Weights of a small autoregressive pixel model: 12.8 epochs.
Rows from block 3 of a small autoregressive pixel model, named by matrix and row number. Rows with one number belong to one neuron. Each number is 50 + 10 x the weight over its row's rms, rounded and kept within 0 to 99. All counts start at 0.
After each neuron's rows are labels from the 100 images, of 14976, where the neuron reaches its highest value: "responds to" is what is common among them. Only what is clearly more common there than usual is listed. The data: abstract colour fields from 500 small random pattern networks.
# fc1: MLP up (model.blocks.3.mlp.fc1.weight, 512x256), inputs 64-127
# fc2: MLP down (model.blocks.3.mlp.fc2.weight, 256x512, transposed), outputs 64-127

fc1.169:64 56 50 45 48 53 48 65 33 51 41 49 47 46 46 48 51 77 55 50 53 39 68 57 34 63 41 56 55 44 65 51 40 66 49 47 42 53 47 21 39 62 35 22 43 68 43 48 50 45 41 58 63 60 75 57 39 62 32 52 45 40 41 43
fc2.169:43 42 46 51 49 49 46 39 64 38 73 44 31 56 74 63 64 42 45 51 48 31 44 47 67 57 48 41 50 56 58 55 66 39 27 46 46 45 55 44 47 43 63 52 63 46 36 50 52 60 67 63 64 41 63 53 52 39 61 67 52 45 55 47
responds to: smooth

fc1.399:57 52 51 63 62 53 51 54 60 47 36 38 40 48 63 31 53 54 41 59 34 62 41 48 33 31 52 40 49 64 51 51 47 44 46 17 71 42 35 52 48 50 36 59 44 56 55 62 51 55 44 47 42 64 67 41 44 46 81 49 45 59 51 51
fc2.399:72 59 64 37 48 59 68 37 42 51 36 62 53 32 46 69 53 69 52 51 59 43 34 45 55 46 56 42 69 60 66 52 50 54 24 63 45 72 50 56 23 52 45 59 57 48 48 37 43 52 60 58 45 48 35 75 51 39 57 51 53 50 38 55
responds to: mostly green; smooth; bright

fc1.98:48 46 50 51 60 43 28 61 31 53 59 63 34 45 59 49 49 53 44 48 57 42 46 50 47 74 62 54 50 54 51 37 47 61 59 68 43 57 66 54 34 38 46 59 60 43 62 52 58 67 56 72 45 54 58 52 64 59 48 45 18 40 54 46
fc2.98:41 42 46 53 60 58 57 40 48 56 68 61 46 53 37 46 50 34 38 42 53 49 51 49 38 46 61 47 35 47 74 48 53 45 37 43 43 53 51 49 58 46 40 35 61 48 67 58 60 41 52 51 56 62 54 50 52 59 38 44 38 57 34 38
responds to: mostly blue

fc1.433:56 55 57 47 53 49 57 52 49 57 55 52 35 34 33 55 46 61 64 31 50 55 52 38 49 36 38 53 52 56 51 42 32 54 50 46 38 59 54 62 48 65 60 50 71 57 40 59 48 29 54 45 43 52 72 55 52 49 49 41 40 35 30 55
fc2.433:45 47 41 57 51 64 51 40 41 42 59 57 51 35 47 52 53 48 56 36 37 63 66 44 58 78 42 43 44 68 50 44 52 34 65 18 43 53 53 67 47 47 46 28 57 58 46 51 55 43 47 55 48 25 56 36 50 47 61 50 50 44 59 46
responds to: bright; mostly green

fc1.148:44 46 66 53 54 55 54 61 48 42 51 43 50 49 43 52 51 46 35 29 42 43 35 48 55 49 61 42 56 42 53 66 45 55 50 53 68 47 47 31 30 57 55 50 54 30 41 34 59 57 44 61 47 40 53 62 69 51 65 62 47 65 34 47
fc2.148:57 60 49 52 60 65 46 28 53 44 58 55 48 42 56 46 63 47 60 62 69 64 53 50 41 67 55 57 45 42 61 46 48 67 52 55 45 42 49 47 64 52 54 48 41 59 36 53 25 60 51 42 41 56 45 50 49 48 26 49 39 40 19 49
responds to: bright

fc1.249:47 60 26 49 62 53 45 35 41 44 54 49 45 49 40 56 47 36 41 36 57 49 35 35 35 50 46 41 61 52 49 47 59 64 68 43 52 37 53 41 47 45 56 63 63 36 51 37 52 60 65 51 44 63 48 59 63 50 58 28 45 63 57 57
fc2.249:59 44 37 43 61 49 52 40 40 36 61 48 69 43 50 63 57 69 31 38 52 58 44 56 40 48 54 50 44 49 64 34 61 65 31 68 60 74 50 40 42 56 53 47 54 62 55 51 41 50 30 28 58 60 54 44 54 58 58 34 48 40 53 55
responds to: mostly blue; bright

fc1.365:52 37 15 46 33 42 67 63 54 62 50 55 37 48 57 31 46 32 59 55 48 60 24 51 48 45 48 41 46 80 44 35 56 55 45 67 61 56 53 58 48 44 50 50 36 42 62 55 55 33 58 51 47 50 44 48 38 48 58 58 60 51 55 61
fc2.365:45 50 59 32 53 58 60 45 65 46 69 61 36 61 58 48 44 48 30 60 68 47 40 62 51 45 36 45 48 53 60 66 53 36 35 64 50 49 42 46 55 54 37 32 54 39 54 47 49 62 67 64 60 44 65 38 64 57 62 58 58 44 49 54
responds to: mostly green; smooth

fc1.368:45 43 39 53 43 43 46 44 66 32 38 58 30 39 49 48 48 32 26 60 50 68 50 46 47 59 41 49 49 58 46 59 66 67 49 57 53 51 52 50 40 53 48 65 45 46 48 63 59 67 58 55 50 47 62 46 53 61 50 36 47 44 45 49
fc2.368:52 39 60 61 48 53 56 49 23 49 47 52 64 59 52 54 51 24 57 47 60 52 33 45 36 46 35 44 46 51 51 52 64 56 43 45 49 16 57 60 49 71 41 35 43 58 55 54 57 48 61 40 40 50 43 59 61 43 57 27 42 40 69 42
responds to: mostly red

fc1.196:51 38 55 56 42 52 47 46 63 54 56 46 51 55 48 32 50 44 45 37 40 59 61 47 46 58 45 43 55 64 47 44 30 52 53 57 57 60 60 56 50 36 40 42 49 55 57 46 47 56 52 49 43 59 61 39 50 49 42 56 47 36 48 45
fc2.196:56 33 40 49 55 54 70 48 38 57 42 49 50 42 65 52 45 47 60 54 64 44 29 39 48 53 60 33 33 68 60 49 56 55 42 79 69 43 49 50 42 50 45 49 52 32 47 45 57 55 55 60 44 39 30 66 59 32 51 53 67 44 51 67
responds to: mostly red

fc1.13:66 40 55 33 54 47 42 60 51 57 43 52 24 57 37 47 48 62 55 45 50 48 52 45 52 58 50 43 43 51 61 52 30 56 34 63 58 59 60 51 43 59 44 62 67 47 64 31 48 37 42 56 64 52 59 47 53 47 55 43 41 53 59 41
fc2.13:64 61 54 75 63 55 46 52 55 45 50 59 54 40 43 46 74 49 50 43 42 58 40 38 62 54 78 54 60 56 53 36 58 53 44 53 55 48 48 46 46 54 65 42 51 63 45 40 25 40 56 43 65 51 75 55 40 42 66 62 46 47 53 35
responds to: smooth; mostly green; dark

fc1.55:31 39 62 57 41 56 59 42 54 41 47 33 47 34 57 47 51 40 55 41 48 59 70 39 50 59 51 48 49 46 46 35 47 64 61 66 37 58 38 48 49 37 43 41 56 50 47 39 50 50 57 33 43 54 56 34 47 41 55 27 34 55 64 54
fc2.55:52 53 51 59 47 53 57 36 35 48 44 65 38 62 53 49 56 57 43 55 55 45 43 51 59 39 58 59 43 43 63 52 67 53 40 35 45 43 54 46 60 49 60 43 47 59 54 46 45 55 42 52 46 56 38 52 44 42 52 50 52 59 31 43
responds to: fine detail

fc1.125:50 29 44 53 53 37 48 51 35 44 30 59 35 59 60 52 52 44 51 61 43 46 44 59 40 56 50 50 47 67 54 53 43 67 62 55 40 71 44 39 43 45 47 45 75 51 56 51 48 50 61 41 56 49 54 51 52 50 52 55 50 54 51 49
fc2.125:53 63 51 39 46 56 52 47 45 52 41 46 55 45 31 44 44 34 59 56 55 47 64 50 47 42 53 40 63 49 53 53 50 45 47 41 47 35 65 55 49 51 58 49 44 57 57 42 46 36 28 54 57 56 63 63 46 45 56 47 43 32 43 51
responds to: mostly red

fc1.121:37 30 62 41 31 54 63 46 58 34 46 55 54 46 63 44 51 35 42 64 33 74 49 60 52 60 32 65 47 49 50 29 46 55 47 29 47 37 48 43 46 17 44 60 47 50 56 49 59 42 47 60 62 56 48 47 52 68 54 56 38 62 46 57
fc2.121:52 47 40 61 42 47 71 42 55 46 35 60 49 66 44 47 54 55 45 53 50 47 51 54 46 50 57 47 39 38 62 60 47 57 62 62 51 48 36 51 59 55 62 58 59 48 54 49 57 43 47 42 50 49 59 47 47 51 42 45 54 51 50 45
responds to: fine detail; mostly red

fc1.353:49 42 48 59 51 54 54 42 53 59 33 51 29 51 38 58 50 45 45 39 51 45 65 54 36 40 38 53 49 66 50 71 63 51 44 42 46 49 59 55 47 45 54 57 56 45 49 42 50 56 26 45 45 61 47 49 47 47 45 38 49 47 57 46
fc2.353:56 53 59 63 47 57 38 58 38 46 51 51 35 51 55 54 54 37 51 56 40 45 61 61 65 34 47 39 68 49 46 44 49 66 52 47 52 51 41 54 41 47 56 55 34 63 51 59 56 61 59 56 25 51 33 42 53 42 58 51 49 39 37 52
responds to: mostly red

fc1.178:52 38 43 46 54 54 39 28 32 41 42 68 46 46 66 59 43 47 71 64 46 33 47 41 51 60 64 60 55 49 43 53 42 54 52 41 28 52 65 61 55 50 56 45 55 49 58 66 65 43 61 49 50 43 47 57 40 55 44 69 52 50 46 41
fc2.178:60 55 24 55 42 59 58 53 40 62 50 45 45 58 58 41 39 47 47 68 41 41 37 53 48 48 71 52 44 45 43 59 55 49 53 64 52 50 69 58 54 44 76 62 42 47 46 45 41 34 58 48 45 67 45 68 71 54 63 53 47 41 62 40
responds to: mostly green

fc1.64:60 56 53 43 45 51 52 51 49 58 47 44 52 47 49 52 46 51 57 22 62 46 60 63 49 45 58 60 55 54 46 53 62 49 60 34 51 39 53 63 51 46 71 51 60 48 51 47 44 58 44 49 43 62 71 58 35 59 56 34 39 62 64 46
fc2.64:51 51 44 54 21 50 51 47 40 44 63 47 49 63 59 56 44 39 36 41 42 53 38 54 49 42 39 56 43 50 37 45 39 66 58 46 40 54 53 59 51 54 41 56 40 39 48 63 44 44 56 59 47 68 28 43 41 56 56 43 54 49 47 41
responds to: mostly red

fc1.482:51 42 64 43 71 55 39 61 57 46 39 41 41 46 51 50 46 45 61 56 51 37 39 53 59 50 40 57 54 53 55 72 40 52 50 36 46 42 48 36 57 72 64 29 42 69 51 49 47 69 60 36 55 53 49 49 48 48 48 55 46 54 48 44
fc2.482:52 48 57 52 36 47 52 56 31 61 61 51 66 63 31 38 46 57 44 43 47 44 50 49 56 48 60 42 51 51 58 52 49 57 56 41 45 47 53 42 42 60 44 26 62 40 52 46 49 70 55 57 55 49 59 70 54 53 43 54 50 56 41 37
responds to: mostly green

fc1.316:57 63 67 41 35 43 52 41 54 42 52 48 48 40 50 38 51 47 45 70 25 32 44 51 51 45 40 41 52 56 48 51 57 39 56 36 48 46 40 60 38 61 46 56 63 61 52 45 50 32 54 47 51 74 59 52 53 50 42 70 46 57 42 48
fc2.316:44 66 57 54 44 42 45 47 56 50 48 46 62 45 25 61 55 62 52 36 41 41 57 51 53 61 34 50 51 43 38 53 57 48 60 55 53 56 75 59 34 45 45 54 31 42 45 46 56 63 49 41 53 47 55 47 55 63 68 56 58 39 49 45
responds to: mostly green

fc1.344:39 49 38 52 42 52 44 48 42 49 47 71 50 47 61 49 54 42 36 46 59 69 39 45 44 47 40 43 56 60 47 29 40 40 61 42 60 70 62 55 58 52 66 53 38 44 54 66 52 41 48 46 49 54 59 46 42 51 63 57 50 51 37 50
fc2.344:56 57 42 63 61 51 51 57 62 46 48 19 46 30 43 52 55 50 55 45 51 50 56 51 58 37 30 51 46 50 55 55 60 60 51 64 26 53 43 68 57 48 56 72 60 58 44 58 52 53 34 45 46 58 40 67 47 52 60 39 55 49 47 49
responds to: mostly red

fc1.501:51 46 39 41 63 54 55 58 54 44 33 57 53 41 51 48 45 71 57 41 55 55 54 48 44 48 37 48 47 48 45 57 39 36 62 32 66 54 53 54 33 29 68 42 38 44 48 52 43 40 40 32 57 63 51 46 50 67 37 47 61 49 44 59
fc2.501:47 55 41 44 42 48 41 52 67 48 53 62 36 69 60 50 32 28 55 49 43 42 50 57 44 46 42 76 47 46 48 64 44 48 57 46 45 37 58 56 61 62 51 40 58 58 48 39 46 48 68 77 63 41 41 55 74 54 37 46 40 43 70 50
responds to: smooth

fc1.431:47 47 74 53 29 40 35 40 44 48 49 60 48 43 41 60 53 57 67 63 60 66 67 62 47 55 43 52 62 77 46 34 31 31 44 48 50 70 56 56 56 40 55 35 67 61 54 63 52 57 48 48 50 60 36 47 50 46 49 53 55 49 43 43
fc2.431:47 53 63 39 43 31 61 50 52 44 46 40 44 36 44 40 41 59 47 44 47 57 51 68 34 56 54 45 40 49 41 49 48 66 54 37 56 54 61 46 43 46 62 45 43 68 60 58 77 65 37 57 40 53 74 33 44 79 59 47 38 48 63 34
responds to: smooth

fc1.275:49 59 52 38 51 45 58 41 64 32 33 51 45 43 38 29 43 46 49 54 46 71 38 47 36 59 58 39 40 53 49 71 47 41 57 66 44 59 27 38 53 45 44 65 48 38 49 29 71 61 45 72 57 46 56 42 49 66 53 44 61 61 63 60
fc2.275:56 39 59 38 51 46 48 54 59 58 53 53 60 57 46 53 51 48 41 53 43 37 48 47 40 55 48 43 63 51 52 46 41 68 55 43 54 37 48 43 55 61 57 45 62 50 46 39 35 41 34 59 55 48 43 51 48 55 53 61 66 46 39 49
responds to: bright

fc1.143:63 52 45 40 63 46 35 39 40 45 40 61 49 52 38 45 46 66 42 52 44 51 65 44 39 57 54 47 51 46 45 43 39 59 64 75 51 44 43 40 52 45 53 43 33 46 48 61 58 43 51 56 63 61 56 59 57 58 52 67 54 37 53 47
fc2.143:55 38 43 38 47 38 52 55 49 39 33 56 52 47 51 53 60 60 32 57 61 55 39 43 50 36 74 58 57 43 39 52 44 71 39 50 43 49 36 50 58 46 58 69 58 56 52 62 60 61 42 41 60 43 59 54 63 55 45 30 44 50 58 55
responds to: mostly green; smooth

fc1.85:60 47 50 49 51 55 59 40 41 71 65 44 53 52 60 55 47 54 47 38 50 62 67 59 55 55 53 54 55 54 54 50 30 48 60 44 52 63 52 51 41 58 56 63 43 44 54 42 36 60 50 43 48 57 54 55 55 40 62 48 49 60 40 44
fc2.85:46 52 51 38 43 55 60 35 66 47 55 59 49 51 44 46 41 54 39 76 59 34 43 36 43 66 59 53 48 57 50 52 37 55 39 61 61 39 55 54 55 47 64 50 72 49 51 64 62 45 60 52 52 47 32 60 44 44 46 36 54 50 76 48
responds to: mostly blue; dark

fc1.18:36 46 45 54 55 47 54 44 60 39 40 45 54 51 52 54 46 42 56 49 22 43 39 45 48 51 42 46 56 72 40 39 63 63 63 55 51 40 52 42 66 36 47 54 46 58 41 36 54 63 46 48 44 49 34 37 52 57 67 46 37 67 60 56
fc2.18:44 57 64 68 61 49 54 40 47 51 50 57 38 44 65 51 65 60 35 51 52 54 47 55 51 40 47 47 59 57 54 50 65 43 43 45 60 67 54 46 45 52 57 64 59 49 53 38 47 38 41 54 40 42 48 59 54 41 58 52 51 39 50 47
responds to: fine detail; mostly blue

fc1.291:55 53 47 41 34 49 46 63 40 50 57 47 63 41 44 49 49 64 50 48 30 70 53 57 48 57 51 57 53 48 49 30 38 69 65 56 37 56 57 39 53 54 28 43 45 47 45 59 48 34 41 57 62 40 59 40 36 65 44 56 50 48 57 45
fc2.291:55 57 69 48 45 46 56 37 48 36 43 45 46 58 58 65 53 62 40 42 45 36 58 54 35 36 61 62 50 53 48 57 50 51 53 49 29 62 53 53 47 54 55 59 37 53 18 51 51 44 75 70 61 51 55 59 41 44 59 69 43 47 43 43
responds to: smooth; mostly blue

fc1.10:59 20 51 51 30 44 52 45 41 62 60 56 63 38 61 52 51 40 59 38 53 38 56 65 54 49 40 57 55 48 53 57 52 49 56 50 42 57 53 34 44 48 51 49 34 45 48 50 58 66 59 42 54 59 70 71 66 52 37 80 54 54 51 43
fc2.10:61 51 32 51 44 55 56 51 50 50 57 58 59 62 42 44 55 50 69 54 55 57 64 60 54 59 55 61 57 45 57 48 51 51 60 49 54 66 46 39 66 42 37 44 59 44 44 51 57 55 51 61 58 43 57 51 50 41 62 54 48 50 47 52
responds to: mostly green

fc1.111:60 48 43 39 55 60 49 47 52 54 44 54 32 44 44 61 49 72 71 54 41 46 49 67 58 51 65 57 52 45 48 67 32 40 56 43 27 56 50 52 49 35 59 59 57 56 48 55 57 44 50 58 55 54 62 40 48 56 50 50 56 36 37 45
fc2.111:58 52 46 58 35 60 54 58 43 57 55 55 48 59 45 41 61 48 50 53 48 66 40 63 53 67 55 61 45 35 50 57 35 56 57 47 53 59 57 58 51 40 55 45 59 72 51 41 36 47 52 43 51 63 46 54 53 55 42 31 44 56 56 48
responds to: mostly green

fc1.317:38 50 28 56 41 57 49 63 34 48 56 44 45 46 52 46 56 54 46 53 31 34 46 54 42 47 67 52 37 53 50 51 33 59 64 57 49 67 46 51 48 38 50 57 30 65 58 73 49 38 56 59 44 67 47 41 51 56 68 56 42 38 58 49
fc2.317:46 51 67 54 58 56 61 63 44 61 57 42 43 59 63 22 58 54 47 36 44 65 61 40 31 42 43 44 43 52 47 41 60 64 38 49 53 55 40 45 71 53 63 51 45 44 66 48 66 52 32 32 51 57 45 56 61 41 35 28 42 62 46 51
responds to: mostly green; bright

fc1.153:43 48 56 47 40 46 54 43 26 37 38 66 41 33 47 46 43 34 44 30 44 68 48 54 36 49 56 40 47 55 54 52 46 46 47 36 45 42 54 53 40 45 52 75 55 41 56 43 57 47 38 62 49 51 43 49 50 50 58 48 71 48 57 49
fc2.153:50 54 53 57 42 41 52 58 33 48 48 50 28 60 48 41 44 48 44 76 47 39 22 61 77 69 49 43 58 48 56 56 55 54 41 43 62 45 74 59 46 41 37 29 44 56 51 57 49 57 45 41 38 48 39 53 34 63 46 42 55 51 36 44
responds to: mostly red

fc1.483:51 56 74 54 41 41 33 42 35 53 68 51 52 40 52 42 40 63 43 42 48 46 70 44 49 55 49 42 49 78 42 62 51 60 54 41 50 51 46 55 57 50 67 47 44 47 53 51 57 41 62 55 43 58 49 61 42 51 55 45 51 45 40 53
fc2.483:42 36 51 51 47 41 65 42 51 63 67 45 45 62 53 55 52 46 47 50 57 33 56 60 32 29 62 41 42 57 48 46 41 35 76 51 68 36 46 55 39 61 59 46 55 32 69 58 58 45 54 49 47 44 63 39 43 68 57 35 62 52 66 52
responds to: mostly blue

fc1.233:47 56 62 40 61 55 48 54 27 45 32 53 42 45 44 63 54 64 62 41 36 40 23 42 40 74 43 47 59 45 60 41 54 54 42 66 56 46 56 49 52 56 64 36 45 48 50 43 40 38 57 53 56 55 50 39 46 44 52 51 55 46 31 45
fc2.233:53 41 44 47 50 54 74 34 46 66 74 53 52 35 51 54 44 37 47 51 47 57 53 57 33 59 47 42 42 49 51 53 34 49 29 44 63 38 42 55 33 41 59 43 56 58 56 49 47 39 60 49 51 40 51 34 59 60 35 39 78 55 50 47
responds to: mostly blue

fc1.120:34 51 64 39 48 53 42 48 44 34 49 36 43 50 43 45 52 40 67 56 55 58 55 50 53 59 65 37 44 55 52 51 47 62 55 53 37 44 54 62 39 43 45 50 46 49 46 65 68 49 60 55 41 41 51 57 50 57 61 67 50 58 43 57
fc2.120:46 48 43 53 49 33 34 43 60 33 47 39 30 63 43 45 61 59 45 47 55 39 38 48 36 47 64 44 34 57 52 40 46 63 56 61 50 39 31 56 67 35 22 55 41 42 35 66 57 72 43 31 43 44 40 64 53 59 53 46 48 51 34 51
responds to: mostly green

fc1.202:60 60 54 41 34 49 46 48 25 51 34 45 42 29 57 57 43 68 48 47 61 48 35 44 47 41 55 48 51 41 44 50 66 70 47 38 46 41 49 58 44 24 55 63 54 31 58 48 41 31 42 51 52 71 54 49 51 54 34 57 67 44 55 51
fc2.202:59 38 51 41 39 45 68 66 55 38 46 57 68 45 47 42 53 33 42 70 37 72 52 43 46 59 48 67 41 37 49 43 38 40 52 35 40 51 44 55 62 40 36 22 43 63 25 58 53 67 57 66 70 50 66 52 41 45 51 39 49 43 45 50
responds to: mostly green

fc1.376:47 58 30 50 30 52 52 46 57 39 49 71 44 37 61 48 44 50 47 56 58 67 43 43 51 46 37 39 52 67 44 41 52 70 60 56 33 29 43 51 33 47 48 32 69 32 42 56 51 57 38 62 43 52 46 64 55 50 50 54 56 54 57 61
fc2.376:56 70 63 50 63 48 55 43 63 58 60 48 49 48 39 54 44 57 37 46 50 59 46 45 53 44 50 49 62 52 51 47 52 47 43 57 52 60 40 48 38 35 24 57 42 49 51 62 60 49 41 49 33 45 44 48 47 52 42 62 71 46 50 50
responds to: bright

fc1.357:53 49 45 37 57 50 56 78 46 51 48 48 46 47 71 40 43 26 55 46 60 57 63 40 49 59 49 52 43 50 50 48 56 58 54 47 45 41 49 47 62 55 55 37 35 53 54 32 71 64 31 69 47 60 35 58 60 62 71 53 36 33 66 38
fc2.357:56 58 63 49 57 53 57 51 48 38 62 40 50 50 50 45 49 62 44 46 51 37 36 54 62 51 33 41 38 52 56 49 50 40 55 40 39 36 48 33 39 34 54 60 70 49 47 62 57 46 51 34 43 39 33 58 41 44 38 69 52 65 64 54
responds to: bright

fc1.495:51 52 56 48 35 59 50 51 33 40 52 40 40 48 37 25 45 59 47 35 44 46 49 49 38 66 37 42 43 47 44 50 57 61 66 25 59 55 32 53 31 37 58 52 60 52 65 47 55 36 61 37 53 57 57 60 53 52 43 58 68 50 61 46
fc2.495:54 46 35 50 58 47 55 44 39 43 36 54 60 50 40 53 49 49 59 50 58 47 53 43 50 45 42 67 48 48 36 44 37 40 39 50 54 57 61 58 55 57 44 42 55 61 46 47 49 60 44 45 54 63 59 43 65 57 77 46 34 53 47 45
responds to: mostly red; mostly green; bright

fc1.429:59 43 50 55 62 56 62 40 43 35 50 50 51 48 65 45 49 64 54 61 65 41 55 45 53 86 45 38 47 52 53 57 36 49 56 47 53 62 57 53 44 47 75 55 75 56 53 60 44 54 54 49 60 50 57 45 37 59 49 56 40 56 44 39
fc2.429:60 51 39 48 38 44 58 52 30 55 44 39 64 53 53 52 45 52 57 56 47 55 61 54 65 44 48 54 55 53 50 57 45 50 44 40 41 44 40 41 43 70 53 38 39 35 43 50 47 51 60 45 60 46 40 57 51 50 61 53 58 49 43 64
responds to: mostly red

fc1.93:47 36 36 61 61 52 53 57 60 43 51 54 39 51 56 45 45 40 63 43 47 40 35 51 55 58 53 50 49 61 46 53 49 61 67 48 55 36 64 42 49 56 59 36 68 54 43 50 37 61 66 39 44 52 37 35 41 53 64 29 43 38 40 50
fc2.93:44 48 60 66 49 62 55 48 39 44 41 64 49 52 48 55 60 48 55 53 60 61 53 43 35 55 54 46 47 64 45 52 48 37 54 35 34 60 49 46 57 46 34 52 54 36 40 52 51 50 53 39 38 62 58 44 35 47 56 51 59 51 63 52
responds to: mostly red

fc1.424:42 45 38 41 49 52 49 32 43 60 46 49 69 38 45 64 44 49 51 56 54 32 52 60 44 46 55 69 51 55 48 57 66 56 42 48 28 39 62 44 52 43 37 66 75 71 47 47 52 65 55 35 62 51 48 46 43 51 43 39 40 41 52 54
fc2.424:60 36 49 49 53 52 63 42 65 37 53 51 56 45 44 40 49 48 32 43 46 70 55 56 41 40 50 46 51 54 46 49 67 33 48 66 56 47 57 56 50 46 53 50 53 54 32 32 53 61 53 53 39 55 55 64 65 33 56 56 43 56 51 62
responds to: mostly green; fine detail

fc1.481:65 45 45 57 59 55 55 51 45 46 61 64 53 54 40 46 48 49 43 50 40 53 59 61 53 57 43 51 51 47 45 56 42 32 48 47 65 78 44 55 53 44 42 58 56 68 57 44 52 53 55 45 45 75 46 52 73 65 52 56 47 47 49 49
fc2.481:54 29 55 57 41 61 47 54 47 54 29 52 46 48 54 40 47 52 36 58 50 42 43 44 49 54 68 46 52 48 55 50 63 55 48 69 20 46 45 49 65 47 47 47 49 66 70 45 57 47 48 37 41 25 42 57 48 44 48 56 45 64 51 52
responds to: mostly red; fine detail

fc1.491:59 51 56 49 58 56 40 40 50 46 49 52 53 45 51 47 48 63 61 62 65 27 54 52 47 42 41 43 53 54 42 71 52 57 67 36 40 56 62 49 44 36 58 40 57 50 53 47 70 49 57 39 49 46 27 53 54 60 56 56 35 48 49 43
fc2.491:52 38 40 53 59 32 51 42 45 69 47 55 41 49 52 56 45 40 57 41 39 45 58 49 49 61 45 50 47 43 47 52 49 50 29 52 63 63 55 51 35 45 55 50 59 56 41 52 51 51 53 51 50 43 56 55 50 49 34 65 64 49 48 53
responds to: mostly green

fc1.272:73 57 53 58 42 49 49 37 49 43 38 62 51 55 23 55 49 48 61 56 51 57 45 55 48 42 35 51 63 48 45 35 36 66 37 50 42 53 60 76 29 50 39 51 51 78 57 68 67 52 48 61 51 59 54 43 64 53 51 43 58 45 32 27
fc2.272:69 52 48 58 48 43 52 58 49 65 39 52 42 34 59 57 43 46 51 48 51 45 56 63 52 38 42 42 67 45 03 45 34 57 54 63 50 57 47 74 49 62 38 55 51 63 50 66 62 56 53 57 39 59 60 49 63 50 53 43 40 35 52 38
responds to: mostly green

fc1.73:33 52 38 45 62 46 51 43 28 53 52 64 51 52 70 67 52 48 34 51 48 59 42 39 42 32 62 40 52 54 47 56 58 56 51 57 51 62 55 53 44 52 49 49 43 63 56 40 43 64 56 48 57 54 60 49 63 50 70 47 46 48 47 52
fc2.73:46 54 43 56 47 50 64 63 51 52 51 41 62 53 75 43 49 53 46 53 50 30 48 40 34 57 36 48 48 50 58 52 29 49 49 54 51 54 59 49 41 51 45 50 58 56 42 50 61 45 63 48 49 40 58 84 53 49 50 55 52 49 52 49
responds to: mostly blue

fc1.20:56 60 46 33 57 50 59 60 77 46 55 49 60 50 54 50 47 49 54 42 52 43 45 54 24 53 60 48 53 44 47 66 44 73 52 47 58 69 47 38 51 44 40 30 45 52 33 43 62 51 46 68 57 62 40 48 30 53 67 52 47 40 53 44
fc2.20:44 33 40 43 44 40 67 38 28 32 34 62 60 42 53 62 56 53 31 39 36 53 57 72 63 55 55 38 44 53 65 28 44 44 64 55 36 68 45 54 44 52 61 46 56 43 54 48 52 33 58 60 49 36 48 60 53 55 40 56 52 52 43 50
responds to: mostly blue; smooth

fc1.330:66 43 88 53 58 46 57 20 54 43 39 68 38 38 47 42 48 45 43 45 60 45 51 44 40 36 45 48 48 67 52 42 52 64 55 48 52 32 61 53 39 46 64 65 53 49 47 27 44 40 35 39 48 52 69 54 45 52 41 38 63 57 52 57
fc2.330:38 46 35 50 53 58 52 66 40 47 50 18 42 47 72 61 46 52 47 59 59 59 54 48 46 51 48 46 54 60 43 58 45 43 57 59 22 58 55 59 37 53 41 46 47 49 45 52 56 50 57 55 36 58 47 41 54 61 62 46 65 44 54 51
responds to: mostly red